From a checkpoint of a small model that answers yes/no questions on an image's attributes: encoder arch swin.
Rows from block 7 of the image encoder, named by matrix and row number. Rows with one number belong to one neuron. Each number is 500 + 25 x the weight over its row's rms, rounded and kept within 0 to 999. All counts start at 0. Numbers have three digits each. After the name is the row's rms in percent of the matrix's.
# gate: MLP gate (encoder.blocks.7.mlp.gate.weight, 672x256), inputs 0-127
# fc1: MLP up (encoder.blocks.7.mlp.fc1.weight, 672x256), inputs 0-127
# fc2: MLP down (encoder.blocks.7.mlp.fc2.weight, 256x672, transposed), outputs 0-127
gate.434 109:525470490518470514493499563505479490492545507489475503488486495481482456482475523481511487475488514494539469526509474489459498493500484540525519472498465534486518518513500534458511505492514477528472489492528465527450523507502472457528481487503460489514461501509516431543473526489526532509509470488517516518464505483459495526515472550470507530525484520491519490480491487528518478506504
gate.435 103:452508434513491490492530514492461509574492466488487503469519468513481517480523465474496484473502509478464494477510544441503469506516511525484465504504538552511510496546486531528479540527505525492523488466509495534467477502541463503486527536505513503486518447474536486448540492494505516502471471474470501522491503483455515512485523521498475514546487526452514506500475520525493478510499
gate.436 095:526488451523468509519517464480501457468499456491488516495488491554471493504563502517510454473530500478481517472500524505542512459517524503519517487509470522489530534527465530522498473506522526511487477494491506509497443505484531536454527468487541447487463492499511523491525466460499485503500464459485476466488487522502490528555523490480461528531505478500496493504482482518436481527540
gate.437 109:515486470513491524503488547494485528490531520504546528471492508486489504524478499449468510469511491448491464539524495509493505532509454498513486502473510491494499510518508541503512535487450498493498498484534467535520507506494464477497503515502507469493504499466478592527520488477554503497523485495506488518489526520439522500491516514475516491506502497513495461541478460489517518504540
gate.438 112:493536490463498507498500540515496467496460495431509559487476491499513516458487556475502475546479540456523517480495530516553499523501479528465522476545472480495510473498494514496556482504518487486494519539511507535521447496518477508490506469490503517511487479475504483499527493470485509477535500518503501497523450490528538473510503466499494520455527497485500506477498493545469488532489
gate.439 098:488509461488505504476491438477525520487511488524505484495512496501470444513503537467519501483527504532494521496491528526497557501486495553486480482507505504480510509448465482487474464505517527507510512527487498506521463469512496481511501460434516510523528514519506513497469472539522487486511517509509497483513546521510525480484488467523490474457524523466533524525506484525527492483519
gate.440 095:484460465505467530495491505480503509486500469534545516485516500467482514548501491555467449511452504502490462471531533488492544485506518538514488497498501451511467544501473521516519465493471490478487494489509460547497547479455484521507517489492517561519537504502500508497447527505512513512486508507495521482548512552550510537522494498518499476489504516491531512510478463506495474521494
gate.441 109:531511534472461504502503469534476500499480507532506506510539474512523505487482521448534533507467525513456499471515558461497495516513472512550504526471463504511522490489505493484537504464484473492461489538525464527494519488467521496506507524507491483534530488526507510504543480531514529473506545484497476555481498535530462509508518500479492471516521491482532478535508477537517528476554
gate.442 091:514541473539483460484507466511492479467493502474512498446480546461486554484516512471478535522509512501488458483458532496455472446478512546534465505509522491489492451507499487511504483514478450454526500485456506509531504495500478468534492505477535495512484528515498500517518500529481496477483492483460515475482473486482488517494487480515495543469522524521543537473480478534518452471541
gate.443 110:507549521495546522527523554491493516520542509529446512522527472505491501423499492544526504485520501497473498481523485510508500518486530496490504538509496476509528500507482514471514470502484472452454473460472476472496520515487514452486496501479512502494496522506490492464484495498499465493490533485431507493514479493527452467447487463524498524472456520483507491496513475501515487483497
gate.444 102:473527490478516551492487522502457522485509525516489537537504519462463517489455530522470470518504516525514537488533509488511482491487518508468480546559472466537464485524480475524511475483488501502508481535519533502497458544496498496502492564479533478500489506483437513512530464484502482502535475522452490482467491485485523477495495482539499528486483517525499527493518484487453466527464
gate.445 098:556505468471493494533487521526530468539545525541497494501485500491501510490471480501456501507449504543534461516506499439523476484532505491496485499460500504507477486522457493503525472490499491438515513467492456499485553503540510524508494518519524446513509490492540488517531502518507539501480518475498523497502499495477484457529516500489516513508502513538461511524499505561460525476542
gate.446 088:469465476491547585516519472495495496523526496483483492501486474455512508494506512483471493476526474530519490523550485484525530490493543540484485537447504517472528554492488546523468485502474501516519537518486475489476459519497490506551456495517508527482565458548542471528501490534517514479454514491523498472508513477486512510554482470461511510496477485488495500490499512478512519515499
gate.447 097:543494497504437512487514488451483490506517536489471548490494477524526453545466491516506448447493463528501519473511500502480538483518506490515505535497505464500516497491485501524533519550462517483504486511501520500534512468477496536505509528546508482496527515468481502498516565489529492505477531520514462481495525503521520483521513515479484558478535490496501518479438460506488468454508
gate.448 104:504491499514470511512467467496489470501483445477468448480472490473502520479499547501490491501461494492484502531475550489482510507477469545496546484500479508506523528510531506517457520531493528474487465496464477480524484499477510544490536502464505486495457500519539492496552498491500513490539466476461496488524520476465534530496502508524451527499485508514462480456527508524532489461459
gate.449 110:518518492493492555518522509495524504458469454462520481514496501511532512537506485472494467509529483506517464514475480486475499538525519513511505499436516504477473447485513510488480449489508486484481501501502483548499511515505483507537516495464482475521494471537525537440456503471475514466492527492498503446528492521482510518465520498492496477499471483488565493512480464508502466532517
gate.450 095:509502440513473496512436473476515515480479497514508512512485481494453535506489536515492528504495471550513499543488477493506520550485493475484540489482514508475506541544547514506538528547443485487468478482456473553502463499528497524472492484464520507540460477488483518469466432484488484487444450481466486504529514520459505479491492488479499511501549493456486482514468516539475506506478
gate.451 114:555513471500510499482482495494530499537454539502514467517498485506502511548473460543465507497495507510467481468494521447451478500465519530551551474466467489517535498481487478479505475487484473535488519510491501509468491489477459518507510494474488475478489443520501553493469540452523489511475499473485495471466510484500484545542484484548479508500505503481461470506506523473498467507439
gate.452 111:509518488491478472472514508532490481495478528517496527501514472497497433474504519539497481498534529453492477520511441499490461467463478505465470517474515490491516510506494536507478475478498480538477533517542492509490487460457539470521573486508537456509526465539584556520493476505513486514485511459511521538491502486480467490486479531495472530523518480478539512550491537498531505501515
gate.453 095:493479521537511456476482495515521493489515542477513511499503527475515499477512460528495491509508479516524461513486497487489470438505523455475520520530496469487507513516523474485468500528466503514505515508506511524467477501535475493552548515497486504499518548482511499477533498475481497521540504451477511491522459510448496515508506481469519508490489526500444537506479548495511499495492
gate.454 121:500485519431504516452489517492528495477483483469481539466487492491456526461484478526508512504506508511512480483517476522472524522464532503501506445509489503498480485487520531496480486568509469477494457505471508503469494462482476532511474511514488512459522477437480520486474525470496488505496472511522525486480518509453487533550520470518497522534511489502485481460475467492538438548497
gate.455 092:492479496494526463493494513489494472494517503507547492547530538528523546496508471494591518472460519510544511530492468479523510511568536485513481481474495462522476520465507473492493505515462516510461529515523498465520485472517528500514507484471545505507476471520514483501473533529482505502479506537480538474496480522502498505525495465491458530537492535515527523535525483483507492504479
gate.456 121:458479503490493499503488479491524453542492500493477492544484474507541515532497491555513494506447504491490496503465513492536473511444566505540500503468533468521464495493473486475498477507484521488467485512465497493521489485496511490491491501482488517505524537527505549480503490495530529513514574501504473521534490494509523501489511450473516524481489492471463527501512464504542506476480
gate.457 091:480489501434507529484513503496522474489465520472472502476488495491515471496506447496503474504513528480495501490524519544557439483490496546527511533480506479523489503489495480558522515485515465463510483504485496513508499474517505534503544473496516526489472469526493541460482488481472513512453475519480506474492481456490481530481482509518534520487498540524524512476527490490545521525525
gate.458 100:510451556525535494519510520537519527500480508538468480510452486482470478462483476498541500461501529477505444451533497477453502527434465468506488513474482528490458506450483511508516521533489510544512486512499509516455537491533477524474545497509478502513493519503515486510538511430519488507488546429541536512522480515470504499526511491464483505457470502481481461529474536514485510509491
gate.459 088:452474485519516463493510537502510525480430480549477501497490510526532479518484493485493529524526512493485455480493526538513442497482489515481502542534486465449501477461492499507519511489502532504489497490522476504532466517490481488522517532526537464516504487516481531481478468509536480523499522531520536518476431488517520487530501530484453555503511540468462503521487529479465528512432
gate.460 086:450469562510504467464506489496484480504540522507498464522523465484494535532520479490457512537491437515551519488499492516487479499516515516472501489452495468478493534500482506502523544484527506467513504471465535513500497498466495557493531496469482476514496496478517525515502478489472526467435496481523476460495471513466512501507490524490476502539455485512492535449513521461481466485516
gate.461 121:480461484496515531483488518530558473498518476532547463497490528458508481548484502487483465460475478495504520506501536464525495514500509485470476466526526496487519554494519504490462514520467502521498490506466514508520484478475513471515504517468552532532474518486531544491458496489538520522455521483487525510520499475518524451505515561529505488506520497478531530473515475564533510525499
gate.462 112:500488496526511463483443485523488490507517482538472507494502560536496508431541479505542485473485476497456484505485503472524490503502468492476464495487458503510544472499512508480481503486500489508502531496488532529510485485506525524510478473473553448487501520474504482515493502478514477469502476455516504509543501498507466461484454482532510448490490519473546491487548465493519496552489
gate.463 108:503454464529488482464505452488555462491477492459453481513503482481480515533472511513516520497465507532528500519498507498509455530509519475508504580511545507460513474499482529486486518502509465507483472540458491474482497498456501501470486489474507501474495490525481482482438466559503538474491490527505496491507526475466490485450521518497463486495482519506470460491471473489491551513485
gate.464 093:460497509517474536532496492511524462487505470461547474508449510542460496517497482529546540510471470496537527457495475501477541457509500524516497470506467491498523504475498503486487513511499560499485489504527475513523506487557508499498500490485494475490511544530502436458485530455520508517519504473522493530521510530517533515514550504527476458455535550504482474508496472555461486497477
gate.465 089:452500515495459476484513530444478537499469474502473458550508473492516478517538494473514529462494506511480535502520518478487519461463501514486522529478493516547520480492539527521444511472533514502511469522475499525481508508515519544457488529531472476490462536459480450500513481479481490481514478505467508509507483545518458474491507451536523512486489510509532495476491502506509473468523
gate.466 109:502487462497531483475470498505498496487527468517500539523529466509522463530462473495507486481537485537507465501434500438532515512520490512506466491520496525499503494499499486509521479541493530486519541486483494508499490484498510548505496466486512454462510527528479496463482499501488514490473546533499502512467555494481557488509501503486492533525508500529480534515536512514467487484485
gate.467 089:505488455524471516469453465493484495518523438494483496524500513456462474520465468484483479511517490447489526499513480506462536508493488466479461512512500492531469509500522526497543489482523505517483524486533511479497489518542467534479521526506486524472457497473487500513530489456533536480477513499469480474518557457504486545535471522535470570503521479505483507534530506507533522460472
gate.468 107:467500480484481515492489487490512477484490499500478545492503486511490540494506471510497522525449485504488498458469453498491504477512494512452492480461507502499474512494498480489505491526528510508535494533463460496500477508521536536478512514525479565514462501506481532504488506489509459496455456508477511525511539536519528512443504537474501522483510488502498493489512520529503506565496
fc1.434 103:465495553469504460487484517511500476530512507525491476523484447517458520509493488475453535523503503468501510453523525502559548502479503470494467536475516486536495495510513500504535467498535491527469525504496552463490465520490480501460488537457524490512530484518505535439492489497479518482511519517513502447490492489533483484524496514499454489473495457467526527497500446498457531525540
fc1.435 104:454510543499497468508485536511521516565485472459504552472518508479473480489541489477536482453532515497514527495461496496512522532500476466477499456548543476511485506510510490488483460469524487531532484493538513480482487474498537510479475531557470492468450477526487537505524519476497472503484491499490484457494511521509515489505448511506504527497511489498492515511497501542466494475502
fc1.436 100:538521499541534491547551490505486486496509457492463479476501458523524499530508488519483487490513481520482491516480516524502515510520499498497503482516478504504520514506454517512480480500545510472503483534484495473482497447525512521532548484510497512455511519478482501503525461500510489520481505479526502471513503443475494491494484547494508523525524471508474519501494482532486473514494
fc1.437 106:497518527501498487514487463503551472511512488503469442492501481535519508499501507518519481510496498550516508437517475484504494498505499506485477498533525493496464497483502490514484482521564500490474495509493520500446509480484493515509509494489494536494484510531505411481467515531459491542498518507480536486517473482539489507509494501537491521481500505486504513481544527513486467491476
fc1.438 113:490505519516460545491521482488465503520550484553495471470523463473490523494504477510509472533525488521515439475556468470488520484496512476537517468487472517484468503481527513524507517463550522510474484483559495525455531498515473518463493508537478536524541511513505480502490541524496495539544530524512538509497527525460513507552469545526511489515513488485501521454474466467516526479500
fc1.439 096:499520486482506538478452497476482504509478546506473516505503489514528475489525515482530484526518474488492502509487494484522558533484534480460485476453479513513507552480491495502485534487537470522495471513487507500477513511497499476468500464510470505531462496489499494456520452511505478476519439538476509551515508517505490455529494514479516453531520528504521542509515515463471460491482
fc1.440 088:510502506495506508484473487520498458496480509525562492474490494467499492502507523488514488504484484495497495522499484430530535497492524493491508521499470467499492519483458483550496472461516480488476511502514485483462494470429540495494482472504544501490544505474501514504472518483537505472495494491502512497549482513512513490516426526517530474486470506454514461500523533476468494487479
fc1.441 111:517503506520421536495503466497498484520495471493500486459529493520511460481503560477495511522506472490516489483518521523540512518525485508489532499513517480463516505486494470507517505451484475496519511452517486491490509493503560501495467490515497497493498503474516510473472496522504514540483498498467512542501499480523508446516487501460514545521518489518468498484447563514525521513486
fc1.442 096:489509543499491488498508522527519505492518506480504483454507467445511544524529486487464486502496526473498500473514467504472536464502527491505514516510494476503466492548449501538494473494482500520523499528512489469487491488504493522477525549440502516472460494458464477529450507527489514504539500500467527496489496496486482502511513521529553518509564531527499514482440546513528515487525
fc1.443 112:521513519496524493534492527470491520520533503528467508547473448489485524456499507519491503446473494500488522458528469546502501538503486494465500531508485479469529471481427461518486486518513509502462504478489485492506501519509541476452483495523466505519506507492502473497521516465486481483489473462435543506485470496513484508498496467469497506549492499505505492527499470499480510500480
fc1.444 100:484479474483507468518526520534482445481500498499464472512462503472499564510476447472526509533475477498482512465500498465502530497497484469490537492483537527490468485478527472500510489514502487475488554483498524511520500512514501496504498452496463515483458490528524514492460479539520503481520518526488493501518455494488466525492502527543500520476514473470512475467503523476536479533511
fc1.445 101:482504483501547502508482477521518510481504470530468500506485573464504468500450502481493528549453486499508470484478512501492498510540528488505428493502495531527475488529453525515502471463459484480496505489529464546483532508518507491505513486492455498508445471491519512505554513485473517467513436524523483487508502512505514480489520520504478501563483511531465477491496496551516514518506
fc1.446 088:556499454466507530510470459472502494506502559514475483480502498517501497485512467504556512504514486524483464502534477513483524480486524465469495521511453494486490486459524487455513467498524516541437527510523534494504459459506512489505466506509503540503536471550487521474516561495532534510497515506506448495458485525533489471479521495460530461541501490467520498485465535462521492514488
fc1.447 091:554492492490515512503566493541481481479483471498485525510513472500515433461467522502521456463480493500511526460481508488469512500477540485467427482501512497484479513507441476523545504513493525501499491499522510451482507479501468473531466495467498499511461520506493496519490527531532507508513513481494499477477500489496521456550517514566491533499495487493480513513518444519472491493472
fc1.448 100:445511481461503550493505488522530524507497491522504532478480496505480507494500533509519480520542465512525492465493477558497531509534496518489502527486518470496497498523540496483488481500486499518515478536477509490517489530522561491504537516429497479522450480488520537478523520482490535493522468487427509524504490500510478486451533516547489516517542485564497498499519481519471473503460
fc1.449 109:503547531478511538514505504480479477455489494488518461507533488487514518527488471496509458494532510524444536509511447517453486497517537535530509510437483500506490460513528477518507463520480495485461509524488486544501466525535467464507494480458513511517522455540550540436451509517456485487474494501504499476524483503473506509473524484556501505481511525496496502496495486491487476519518
fc1.450 099:507490539499526544524476526509490473561507489522519509511488486494504510481499515484476487527512516527480494496498502481520494505502484527512496496494535509508509474480484527530509539544519488499498517504529494498498515507466511499493494478513501555523507526472510504517486501539488484484478475463529485495472459495481504480484465517496529501521473516549507562528502471500478465498512
fc1.451 117:486473524513495482554492491501466507496459529476524535509492550469493450513532489517509504507500554511464507481461478499496536500451512474441461511558536494501468461425420532496516507484472512489513483460475558496507498488513507472509520495468518506491505508521507514540506508488511504493462502511495522541504492501514495488570458510537498463517501495487486533470496524493517547490553
fc1.452 109:500531527512479492470481511505487454453489487501496524480503475512495481469533496495482498471483473488525482514521506494500469490480496471513505465474455517508514519518511536506492520510503515534515500523511502521514473483501504508531514445492503459486515503514507538542504467506523451516491464501517533523521488476474534471506532543486446468488499499477474538469510510504523487534516
fc1.453 091:449427542520493494519525465497515509508531543460520481548548512487453502471512506477474539545502509515521487519477513492484484454475480456496506541515477479481489518480496533490502501542508529491521461483536512524471509471528522489502538533475448483455552506494488501515514495487522513521505479464476495485538450528448483488540508530511508498476487468503448525496503508475540525485476
fc1.454 111:496524492501489484512535526521523529475510487511575483476477484500510529497521509527499453485443460519489452462531487467518460533500532507563465513508503483522512486525513492504484519447438471539487500526523495495503521518484481515506502508512502478522504480502466487489513491458490486473495518455540499513529519540498519489495469518468507535468497534469498465523504508482584478480505
fc1.455 098:482489476514526470511500511474460472477510477496545501552524530521500516497494490494574532481480540485548513522515492473495493533546529486513500491484467449513505497470529483471494526542441505498491521506515498461533489468520560481500514512492555533514489478527508488487477539504462492501495478517486517493464462463511518504526495468506467518516474509530510507520524503513533518495501
fc1.456 124:476539529537484432510518530510466497487520517507556483480521469530478534524504497458516476510515492499472513495517528534493476520506477475510538510501504495508524535502445478490514543470490485521491542507493507465514491494500502516503535492530524492524488443494497482476531453503497492465482482514485528496499497574488475475515443554491484472498495472519489500534515503496485523437519
fc1.457 087:512516525518492455501512492502488479518499501501498531483493508467522490496509561519517503455476531504535522507526522516500480490514501510519530542524481506501530509529464471464479492488495481528505490467502539510445498525501459508530517504535473511488539531530483508488494471486514497532492484514455503522489474506524476457507532524507492549490513510517484481501449515486474498500506
fc1.458 106:475455484490520490504542510518552499522457459491481495535499504464507493496470487516454528497521509466518523474512439515470524474499527478448487562533498471510436490478479451515536495493537518526472501509505501468495529484485541514457513461498480513506491500466497496455532493492500517501489500516535499490501464490458500475485531481484509543493466508528476432547461512517545496526520
fc1.459 086:482506466526531512486527550496519523522550494515457524496522513520522489517497518472495517497519487462495496484502502527513472493515495531488499528491516459491500509495506514476501520527481521469528506482515466511527473506470522483477471488512543446475485542485509534464522477478518484504482477503493521528525444495529489449475491529462490547513509557536439499507483472453506503524504
fc1.460 094:493478526499452495535494509516522484502495531511510465497512475499544521515470498512422457524501467530562526512490531473503497477496527495505511524453512503516517530500441472492541515499492527489527490500493520533505507491490517502481526482476544489495516473474502533490481519511497500486466484502524496469509503528495472482535513474486541507523455508528483513465477549516511510445490
fc1.461 118:512521478488543554496532521538541495545485480528505528523538499472528515494463466483514501500502526509517509504493513480444496519528511477438557499511522444506483463540420475524478488479525481522510506537511557492494530527441502485498496505503474475444496514536516521508480504533521477478456522507473528493484466512550490467519498517496487479499491494524554507542495485546493534524513
fc1.462 109:491509479468502476495497506516521528496537486521495518540507505552463547476498499514521511506485490475498512490467510525488499483500489509438441487514491506487497514498501475487489524520556478515488499512507483537484489509523534497494480480475457496483481515502466497509490478512561518503506475459510500499517543505479484502512458471480491490506481504508545503485518521493517523553461
fc1.463 107:460557476531546497513529538486512522517520533494493506494479508515524496490518507470462488533496489458512501527486524518463538468523510474476493518468438482536454533500524478525495498479470514526522511510500497505525480484506490505499515538503506530496504482539537508515530534476482467485494538497512512458466524499517480473509524527496517486518481517459509523487536522512511527540513
fc1.464 096:543505496518543479484527518464487506461498551519496540493526526499501516463482485495490504511516515498484489567522497518523471501492495545496504515524523479505483469514486459511481486534506460491535514494503490510459523489444446484460468525497494516485498507497473538504495471541473502463481538512508497498506488518523525485485522486440539494537445475451516520486486538472515517469500
fc1.465 080:488484448497530495484531494476478504504485491516477504490516499468465454523516486519498473499541477541501498505491497544488529530507540522480430528499530512497483496508463504515506492511512494482522470552511538473470505465507515507482544544484511468491513525515526498480515458486543472472510493486505459501518514510501431427493534457512530526546502554547487493498501471487488502526471
fc1.466 109:516489479520518491460484529492473493523516466524521537501530478527477463522490515532527501477533455464524495507435498441537502500504502501502476465503523525491519490475521489528532485539499553477509529468485484514482504459531490496479479441463498527497515524486494514446485485485483522484505511531522502528491555494472540474507479491504485523542507506542483519491548513510486478474468
fc1.467 089:492453527510482483521495451485521526528436512490512457523522488521500516537516506519502497526444491533511506454476445464521478510513507527479501518516499470498498467474508486506481556501483494491535453478490517484509496481549497490474498506455510491493522480490521515501475479550523498523502531484499528481479531514445517543520528512484493494515472500459471526515518542484476513462544
fc1.468 110:473477439497513486486488503495531485490501446512512538466514501505521538483529489492517503531426525510490477509511522547488518484477500541492509462421503497524483534481495486529479482486496520494499503539508493514511510527514490537498535473503472521528519523515519542524505528486518505474478487480479466530474499500525472545512489507501458505518521524488506510501479493549513519498453
fc2.434 110:504546468489527467479510519483497487484460489484522522481470511528541539498485475520510470489476459490524488526536449456504549468475499534486534503492513518513529493485485492524515496550490529512479441474484559487459505508533476501457493477499471500494512513504522438460505519484531502519446464505485517517490482478513520481480485516533504502476469488507502508547483510509544516502559
fc2.435 102:529507501462493503518459489519490476491556523526554501508500490495522484481455488524477504497513523464481509499470494510545515458529501483535481472474503485506518501485472515481533479485501497514521466493525495483504505478468515481511474489484446518569474527495489490483540496519512498488500498526472484544491496543519458472466498495536512521532456528496540471495502544461533554500515
fc2.436 100:488476468502496482512466544539513509538553497474511508507482494489468451495518499460502480513523512551538529533447498489504470474524458491560489485475522525516515473529495546488511496446548493479495537524512534505484500455484496504490465487493529511444508516539503510476538486472484503511498500511487481490468458505502490502518510519503534552488499509477484481479504517441492492527500
fc2.437 102:498515494468566497475486487498507491532534487506546526491449511483505493468498482484476567476520511529452471513492481478506483538514490485525521458481496530464507490521490552472478570414504502513475458535504502504538507527509490507514479498469489465487530546508500541506521487532548495512556502446464534509489502486539493478493479501470490493554465518506511501519509476494528504518454
fc2.438 103:474565442517489475519519525490500527529534492508512526512481519479503486500524455509457465504532493520511518492511483501536528478553457502516492540482489501516517492480512514522475510495506486490519508495480557491519487516493517548531499481499467528499515483524523476500543492484502520466466497538517517490500519476496555486578522502450505513470493496500513491518510487476487527511526
fc2.439 098:503439485473458531476490532496513498503509506517527534495489503515508481478474494486501516525476455543494487484538546468511518502494556508528505517474501467484541489496470506462506514542468514499464543523511463565496501500493497501512490510476484477518509504465536482493489490531473471520542528456491429504501502479495496456524493564467475470497535454489490470536499458491480529503447
fc2.440 090:506523525522482493507538529475495481536507477517479447503522519525526485515475523532541486495494469505533502526526532503519510477532465517465529458514465519556452509521489573494491518485504484514515502462507464497514485459532518509472480483517489502520486499492480533479478486468517475511455485481489486479467557503465453500474529436479492479469503451477453514462501485504495495539499
fc2.441 106:500482470480496500470492510483498525505459537478478506502483521517529479492518514501533481455514513502466498549544520539503502522553522504472501540548489506446468483490482505452460500483540484478503481533508483506496495463512465516469449497460464477528525501512490524451505475537520499488488512524495522451459523514500513491510507498460450525482466539507523486535507499503502456531520
fc2.442 095:492503525506483454522520468515483475514561533480516556556532493492509484472517498500473531490520478474490528501473459481538480491517526477501523499516549463538494499502469518462498510553544499551505458538508502547522526491509510526534498505495499513518456549522517520486507478508489483513501469457504468502488485504529478442466507477488523514518500525528534521523546527495472499480501
fc2.443 112:487467496517534503484518460516482508504496513498482534478521526525451519520502521490461520496526491480528499514519477476503508507532468492491503523522501556544491515518514461485454519503504519530485470484508460524544477522493449507496471513525491455463490457481480488529499532490535507501483483492511458537487455506538489503455466480490503482499474497507479449544474533522562504476491
fc2.444 106:495538517522522529507502510538471530498489514477467474476477526500506477510536517507488514478486477501496538477514546539498479479499494504482500488503496469475479487531494509510538533497473478490475492484507493475504529448505518530473469461512538465485527488477488470508465506514533521469495520466530501529429550510465566473498500519540500545498516507457527497499468539538507530500508
fc2.445 097:454510515511526510494484511469539501453527535464509512448515480513511509519502511527495517496502546477534533505479496505497484498508526529504458483515516458456536513481498479567515493524505508456508481522489485502515551485503501464520508555498521492494495480469493513516504501490515477480529545491513516479484485490513521515521491502467527465515457500460519505534513461523518465501481
fc2.446 094:510534522512503489492535464510521447530497548500513510520540476519519528499559461518503558493529538502475523479493473502543497489542486493516516462493495464520482480479516513481523488538529499505508519483481432494506499526522475490519553539497512538454471507475494499491506473520494507507484511506503474481512498515518482530545548517480507526526479539446466490446506428520444493462478
fc2.447 095:472479484519500522506508474506538528492485536476474499482486551548525499518481442474470534482532523512483490490512496530512472522511522449472521474521511520485492518499487487525459554497456527485489551530488475514473479500539501484519509486522519511451510556524514502497498502468512498510503546511513485443511464506503496518498504472527489527534507515469502497473489510521500471531496
fc2.448 098:526486507527495517520492542506523526489516464521496520508500465516468502465505482486493497495504497509499527534491516511520496496514508490511504488494477418501494505488466487512497529521496485451520489478510514521462456505483520506450539487517511509504498493511521462504486470515469515465499536518490460480522536485545543541513517446496500499490485495523501510480544547523518504474492
fc2.449 102:511475493493506502481491458484465478433512501507475490500523441527474531480474536468454518496469472548492535521489499477498492536530516476479482493500505493523484516476483460488516535497491527516485480494515468475521505496496517474479546470486523493483483515479476470536534502520491533519476490518477461496485563509557522506438503477482472510505519492519531484518537496462448494529490
fc2.450 102:454453467489474491498473498536502498503525556492510509514488547472486496493502490487535536482539535511494514534566461477541491470490493519490538479486525515497517548510505505490483483493518510458507485476479506529509497511508462484538493501488526514499510476533483495492489490485467499508481515514451489507496470509519517504528467496529495519494503482467550518491470503528464472545493
fc2.451 112:525460475495479514496516534511513472522532531489523472516541475497477530490496514476490511503521460489515509492554480486507465473475497474496497473468550462525504520546478509472479498515502547503499514505507496536481519450534480532466449512462478517505472473512499559453498490436503521518555459474480485484509477515500501462517510508485518496455491512499476503473500557513487493489474
fc2.452 101:498548546546497534540536494503478518496468500498511474515524533524504542506513521476525490487521509496458498531505490484489462538519530453482547523516486460526486500552484535483529474490539523528491492512452477511502489498508497509513519484528529524452494522534541505480486524544512527521506526500531462482460526494484479535551511450481499509561486523534482490482484513483447529529454
fc2.453 097:476492473492470504491506504480506521502502514547515547495509495494479493496515509544483511508512534515510494509473462538494540526510529532532521506465536499521557469480491509508448515468506484498531494500509499477508461533472482530568499470520515492529535514479469485485540494438499526504514502549507545439507527535494488502495476543486479541482475507504488499544519556508485499484520
fc2.454 108:504543491505490473505486487518502456514493518520515485452483562513517478469514470487551489498527507499474476504530486536522517508495517509495512496536499473492455437480492486502493494509494511513492491525489467526532510508524519525485470472480475483508531506535485518484447527530473500497521523520476461481488497494494503488501473473515523484517507524521463495568492480511513505559474
fc2.455 086:536558480449510494489465466499516521526501510510485481501491457503508504497499542523508468495514574535445503472490505473551525522501479523477536514506535521514488494468557512474526474483504517526489501535514500491495527526511453507474550485510541512451516523524566495483470493539480507492496477535479519498484517503465495435517510473485488477476516527467472487508508506506484539510480
fc2.456 104:495491498486496528514482476523508504491460489487493491516485505490462532506481506540512527497526480556518494503504474502517461494496469561520469505459505492463534502498516489488530494490473518537478430517484486472536491514496519517502493504500482499487506487494519588511513462480483496492467546420468541515443487492524525496496483471507516507484498511500502497513438481537527477529502
fc2.457 090:490509492466539506494501544483486496489492536491478467510547498486505498504530507479521437536513482490538473522533493449503485492509490504505524520488526479526485521471492542498486530450451501473467494465483452482513497512525487483493485555522464455502468519498528495494487523484522530460506490552565510509501463498483506428526450533533539490488483549493497551431489470512503505484540
fc2.458 095:486517483536556499505460508493537469505500489473511481503507518544503522489519461537527508540556535523511503495480527485472422466494514537525479489470500514490495514475482477532467519457493472488489484457518503479501492554544488504441556473512496519494497482498518506581549505523470496488502493475475519504503491512480532528443510506522487490486478485498539525485510551494489501512483
fc2.459 091:534525526533480474474514492521494482518459500468487500531476488471516504520483482495509511502499495547503520497506493497457497495498482487497490491493470482522471522488497494514522510498497490471521490536524516439487499485502484505502501489521486521509495453501504535524492509491498456490492518491493492510519512477509507480491545515509511503522505466482498481502454489436508470522556
fc2.460 090:517478503517489523503481543508478470466517485496484505496511496527494549476492494540579509522537479498520499469494522517497531554515517482532470473443561516502495490494496501510507490516500475500472473480534443507513479494514506501549510512533474504543515470488533534501493511503498473460479454494508490465464510456497517448513470493500490497514473539512530508545519521517481494504468
fc2.461 113:473523478489483525504557482524485554523465528522504521457472547499500509537506505482523501518512482486502521504459483472552529456507525491483508461491474513515483480492460512490500499454510507490500523494509514537492474525509485495501469562487491519523513486502471509485490507496447487507470482517472463532498540504477535492522486507502484444500506520473549491488532478426474486507469
fc2.462 108:479462516505523512520445507525498496507502486470494539514483520495544510497483479532487519490441514501470548507551479487548488486500525486563494528471484502499502516521506506498480502512490483479503466493472527517441533468505446483463492511486549505534475536485519471480490499503500540476526528520505479521488511480498523519478465509481513502494542499486495521494497507522473497529514
fc2.463 101:506524523511485496511467521528497475521544491533530511493471530521503496490464497485489491480501460448498512513504515485491481509529467533507537477480557535488520479468509491521507511497478484517529493509479468503483506481521495509497500475499519474445487489529500491476486493531489495528500520477495505514473483505489495496475514479529512465486495508538499504487495460470464542479475
fc2.464 099:536510489486502473535510542478542521509494481499495496464511485504518503513496505488499480497523526518518503523495490506455477513486511529467527478512485502539492552534469513460497535449445536511530495525467507514474533503526474507474526455497473488463471505530477556479513513443453504554501516498525496483503457542523516521469534510546488507485536464471489482540472514517501523466482
fc2.465 091:516500462471564488499523492505509512505532462468498465480481469450482488473478490488467492488543488514522490532502489486524471489493517507528490519479485502456499510497491500434503446467485563494502468469492526533484499459505520489501493484568504495499506516498542522460481502495514461454489464532538438481505520476466464486495495499512485488497492511497524483456500515490511496540479
fc2.466 113:519510526459527553538522532560485514505478474512501515501504544464503522492507461481481477540500547511500493467486481530478494511484526510536483504500494489515505485465483508506486496498464480493516499478483519565507492494492538448473465502534506497515484545495433478521499494482519486511454481491516497484533501524538523528477489525506549513482542525511458481475480492426514529474501
fc2.467 086:517516474500507451526488521470510478492474513522505536511491507496481485559478537503506524547537533515508479513478471523437531491502484456511460541506494511446513487540486497498510464486487485492497467516515490454461532534520501497511468498505523518477481537494520485524492472483516505475471471507496554467508521459473512477485505508519484520494497548524523528517540496531503471520498
fc2.468 107:492460478501481467517441523502486514495541513488518489537521473510503553515490516476552507462539522480510520508533509506449526473525464499529515528491463494504476507511520498495518494509538497510489471490491472484549495476479510513547484509506533513506507456508514480461490488538524500533490517484502498504492475525551500488482474474492504511455526505494522457485523492540517531530430